config.toml
dataset = "seven-segment displays showing three digits"
activation = "celu"
depths = [4, 9, 4]
widths = [96, 192, 384]
downsampling = "max"
optimizer = "soap"
lr = 0.0041
eps = 1e-08
one_sided = true
adamw_lr_other_params = 0.0021
epochs = 111.3
lr_schedule = "cosine"
final_lr_fraction = 0
Rows from block 2 of a small image classifier, named by matrix and row number. Each number is 128 + 32 x the weight over its row's rms, rounded and kept within 0 to 255. All counts start at 0. Numbers have three digits each.
After each channel's rows are labels from the 100 images, of 14848, where the channel reaches its highest value: "strongest on" is what is common among them; "peak on" is the class under the peak. Only what is clearly more common there than usual is listed. The data: seven-segment displays showing three digits.
# conv: 3x3 conv (model.blocks.2.conv.weight, 96x96x3x3, each kernel summed), inputs 0-95

conv.43:161113123124053164050112116160126057114094119142040182111110159141110118081157111128101134117130092141095123086116202163153092130127176133152046147098103105128127152097092113120141096099113125113111125076145150146125118131094121121128116030118120088148146085107102080109121074103112155132
strongest on: the digit 3; amber glow; second digit: 3; third digit: 3
peak on: lit segment

conv.63:132133124115089113162092149116112083139101070151136077108131118105117095075116070137116109116069104148082089137124118131126051128107140151129054100142145107114138129102122120114117046103091138171066123114122062128132119141111133104134090069063114127126158063030090117124075094122123136110
strongest on: the digit 9; white glow
peak on: screen

conv.65:130115123147086120123144046079111080110130118096150124135178083107122121090168145136107150093136173112119166078129116058087143054055149141138072124100152098174082165115100150108068145075061147115105073115127137138113084088119197123168150125127139114135114100088115132128149136130127134187
strongest on: the digit 8; dark on pale; second digit: 8
peak on: screen

conv.92:114137068098162125113124130120126125146138136132148140125131111127100138108187087142151129172138019129128168125089108138110156130188143119167125088092122116142102181140106239179108114076148144136122134100104113099135156134180206140135066103146097162086124110061135101117148106128178084101
strongest on: the digit 2; third digit: 2; second digit: 2; first digit: 2
peak on: lit segment

conv.49:115113132062135117069080131114089144101128081075132088118128130085106132145105090142126119120110086104085125102121125101125114080094121144137139183116078125120058116056139106095076128140061045091120118143129089093079139148146105074110111167073138136094129070128114156137110122152146216136
strongest on: the digit 2; third digit: 2
peak on: screen

conv.28:039069123130134139114088072051118097094119154133117035122120128084120113124095128065081149076135130048116116161106123064127118111075097116077140127086110139127051118127082117071126123129114082120092105110137142115060127108125117118108125122120117091119120144120143105122138070113108106127
strongest on: the digit 2; second digit: 2; first digit: 2
peak on: screen

conv.69:213106110187058129110069126134128114148103142109038142110119123164117112123146112085112127058130124157070122124155191125116144119141110129173121132101134105117131148164024108120148086128119094164128140114139126161124144122120137125136095095134097095150163128126101093089119046053071123121
strongest on: the digit 3; amber glow; second digit: 3; third digit: 3
peak on: lit segment

conv.67:108122095104156125135121119132114102044157097117124111142112125112147172138049098065108177110132054152108104132161109126145117131109139161091195107112039127081126090111113141062147113139091162079121132125152054132150128129107174144166145101205169125098097128066112162130144151127135103141
strongest on: the digit 2; third digit: 2; second digit: 2; first digit: 2
peak on: screen

conv.80:133184124133157129136171041166128090088164152108147094122150155097184128093113132096138122116117079114161146108103143130091093126111086037088100186062087132138134114120114154134111144099103149168182116134202123077163130171102098080083152151154146149122182079109174114154141140152121116144
strongest on: the digit 3; dark on pale; second digit: 3
peak on: screen

conv.91:057079124174148106064092124098118173147123146138113110129139117085126158127127143113069099083162127078152131134055137094116177142110125141128138146097149152194027127138071128105118148141139067101112139117120165128042159143107137086147137157175130094163099150143168116106155077094102122153
strongest on: red glow
peak on: screen

conv.12:132136130106182092126137131162119114096084146071162129128128116128134111086137125122178145106121136144123143206139127140132115133125103118169118122123117126124131134124142129178115124134121120143255137128136104113134139178124126128125128210136112097110121122094153207111111138127137141115
strongest on: amber glow; third digit: 1; third digit: 7; third digit: 4
peak on: screen

conv.42:074152127112125099117078121069121091108122115077134114109105097124119150097125072115135124118117126098136129236128122074146162114133083119120122099130113046120091130131129145124157114014127114135078149154119149102092146032118117119082110160140138135145100066076157092117124109164135129094
strongest on: dark on pale
peak on: screen

conv.60:138139100068110175082137255135163143132140082115105102135111130101115083111124045161125149144088136136100122111159122128131077128113155149205115123126147100091140105105159129131125099102110135168108102108133128135124074104121158120117143110069131150104167024059110123143115145142126115116
strongest on: amber glow; third digit: 6
peak on: lit segment

conv.76:151165134088183186168188127180157099134147132127160151128193162128150099105089124129145147135110142134122129125125166149115138125137127075118124134127131112115136128124136132135128129103132130148255104123133133079151132232143114101025182209166156146120155108120152120141121138139150134086
strongest on: amber glow; third digit: 5
peak on: lit segment

conv.20:104141128145131110255098103092073094087115090070127115095120109181128205108118123163117122134127170125122176144159118099154110118162090075124123133187115098118066186079102182104161133113115114088114141137134070121067145082122133138105132125121127106119097107119125113108120105129160108117
strongest on: white glow
peak on: lit segment

conv.18:117144101156164115115099128059236131116143112114102135116085127115101127110160070105150109135125108119121118079131247124133127103128133139131130083131103124113125202167125146127116125125110149182091106161164157133119136122171137173150055130140053127175188101075128097154131111165163124129
strongest on: the digit 6; third digit: 6; first digit: 6
peak on: lit segment

conv.55:168138160111127094140120104125131148172144104115166174083209128130110111090137123105160089142115201106122100151112125140091178105180126082105112108132107079145129164127157133165143121088142120162135095121027116033132089134210184137091129101115101154130060116112125137141147126131174150115
strongest on: the digit 9; amber glow; first digit: 9; third digit: 8
peak on: screen; lit segment

conv.6:123113134161113139143117097119111086122167176131164120111108097112159120110169163136122155117157174143150127126155099129108176131135124216182081134128144094126112118111103149191111118179113132134046091140126153143105086063081223160237139107119156128141143166071111145101131136153103148150
strongest on: blue glow
peak on: screen

conv.68:135146129146155119110133138099255140125212117152120118087125115137095109122184103110136125128165112142101130120156200141104169111139128187146128103132112117127130163124125132152084118114125116230112098094130141127142111117172156119204087160132111143165202120125124118156142127190138117178
strongest on: the digit 6; white glow; blue glow; second digit: 6
peak on: lit segment

conv.95:192148104090153149154139211127119163133128094073126132103123118139100069104137013216153144152062193180112128116172113159116083150138118117167106135132089125129140119125175131137088113116125132120116142133159078125142126094147108131107100160149135129085099047131098121134095181126116123113
strongest on: dark on pale
peak on: lit segment

conv.29:144113112120113148138122192124112225120141115068094165111096097175121120143123118146144115148120130155065132113126125120135118164140132169142143116149103220136124156126172107131120136191133166131127231173114089081137185099184147127130090145110086123127129117164026134127122145147112172116
strongest on: blue glow; third digit: 2
peak on: screen

conv.17:144101135155079129090127106128122070117099126115125120128113135087138169118105136059070134120147099153169156111132098131116116097060099182130124102105113118135168065101099151111130123191122156128118111086130115170167108112040118158168112100133103104116138181067145255111126126107102139119
strongest on: the digit 2; third digit: 2
peak on: lit segment

conv.39:159209135097130145122141131150125093147105127107091161131117141168224091122141123123182116106115127136100107120128132136174123087147154123142085137142184094117171111121116118117125113117125107127136081109255127255155119136129135095128152100081123113136132128101107098111123111123100147130
strongest on: white glow; amber glow
peak on: screen

conv.48:092098218177138108150135093078120130165126153136196093113129126168179147114152191141091153113177147134169210177141115092147142141120149162144089138164102138180115141142133198136116130167119123136128149125197157170108163108115136118175088144122104133139134130119181162142168146127159185190
strongest on: the digit 2; third digit: 2; second digit: 2
peak on: lit segment

conv.19:122141100122085139135126118122086123130117187135127135113158151091099110132112134161113166153111164103134142088147113124124141114111159103129143157119110116201131143123137091096132118105120134118133105121124156122119083125167088145053146058030103116114092084255086105124104120114144110105
strongest on: the digit 2; third digit: 2; first digit: 2; second digit: 2
peak on: screen; lit segment

conv.44:125134131153119134152130075113097032118124113119125138121123114144132086068131118180124135143118144125074128070119125106114098054132156111146080124134152030133147135083153165096135103035133134088083037108145122125128054077115160126142129101089102126106097119088096086113114135119133124120
strongest on: the digit 8; third digit: 8; amber glow; second digit: 8
peak on: lit segment

conv.75:129129160072154121143141164148090142131102090133192114088144113123127108112102084123133109131000098153119084152135109138132125144148128098091114098142140139072153101139135118154140118134135135138154135106134034130157129139112124136078068162125126142047097115097154129129027132119134172086
strongest on: amber glow; the digit 7; third digit: 7
peak on: screen

conv.89:185143127105109111155128204105085128131119092040127190086140089156125122114161133150156122173141179209106138133136101166156140109179136132203112092151091125132125151069164115164098128104200130118107100152114119094111088099183163132135074110118068125104087105147134141134128180127152116118
strongest on: blue glow; third digit: 8
peak on: screen

conv.5:116091068188076177143116090047102112064100125106125106123101110097178132113126144083088174069122136100091126109126162114126125100080121114092104123115137077126124141089098133121084095127112089097157129108195128140135131093090148130133061076142103027140147118098111142067128111112107113117
strongest on: the digit 3; third digit: 3; second digit: 3; first digit: 3
peak on: screen; lit segment

conv.93:107128124085128101150136127091119255139144126082105126133119115128086087140129141119132112134114150126120137128128104098122115052129121153125171128111139215142129130115129120122111140168145130117150045099074119120125109148128111123128114111093146119135113166153128122125127138124134107158
strongest on: white glow
peak on: screen

conv.36:084117127137123071170069119093160131090122124128087095116105061172127151116212084102111157140123144104127120113192155086191126122102075127148138117161129125109131192118114142074126118130095094092089143095128114182120121116079176188149103153203106106131182131102132109122116119117125048122
strongest on: first digit: 9; third digit: 8
peak on: lit segment

conv.40:086107113120120120135116077124179158131211171110142112133138133116124082176129182137123142152136126068131126132134137013125115114094135126117159134092174173196090150098128149028130130200126140112134106094120144140096118108106079118087121115042115103130118155186120147143122113117109126136
strongest on: the digit 6; first digit: 6; first digit: 5
peak on: screen

conv.30:098078100125108011142078150045123165095155154139141126174156116130146190146143137101103125100124118119158125098117130131134140140121095116116224093135102150123094104092092115132114111202127112068129122103126150118118127074129145100129155106174111078088109136189043135118118131113103110124
strongest on: second digit: 5; first digit: 6
peak on: screen

conv.86:113104167112073110122092189120124145141111090188162110098094110110149125138123083109101107141123102125137093170123129110134118131123175148117178112132198139121130116145102131100187111152088135144051124076128086188116124128116119156104104080033131131132168107135180122123090023100108187129
strongest on: the digit 4; first digit: 4; third digit: 4
peak on: screen

conv.4:166190152059119138135121153132077131138098067110137152089132108127108089090091086155153067164053119183071085135119086153101100130167139106135132125177141117088162116110173141136122092117161129121121118117129054117171101129162125143111085132106156142055104083125130104124080159114153197086
strongest on: amber glow
peak on: screen

conv.15:083127126109114150149150090117106109109138125114141171179072115093123126099145151074138082180110118103115125119114142059146150087172122093094125152131062068135158169025150127121134128093131141021118088114114113127131102162124144152137115112063143141124057109109117136140064131126188147125
strongest on: the digit 8; white glow; amber glow; second digit: 8
peak on: lit segment

conv.45:086142106140170132103133140101132132117145093140108130112058113078064180129095108071101124141132115049141103104116127054072135131107131116090144119100129089115125137201084106116112139083097153147071114112127149106151126055072117109134096127148134104202212124124119116127164107191097108133
strongest on: white glow; the digit 4; first digit: 4
peak on: screen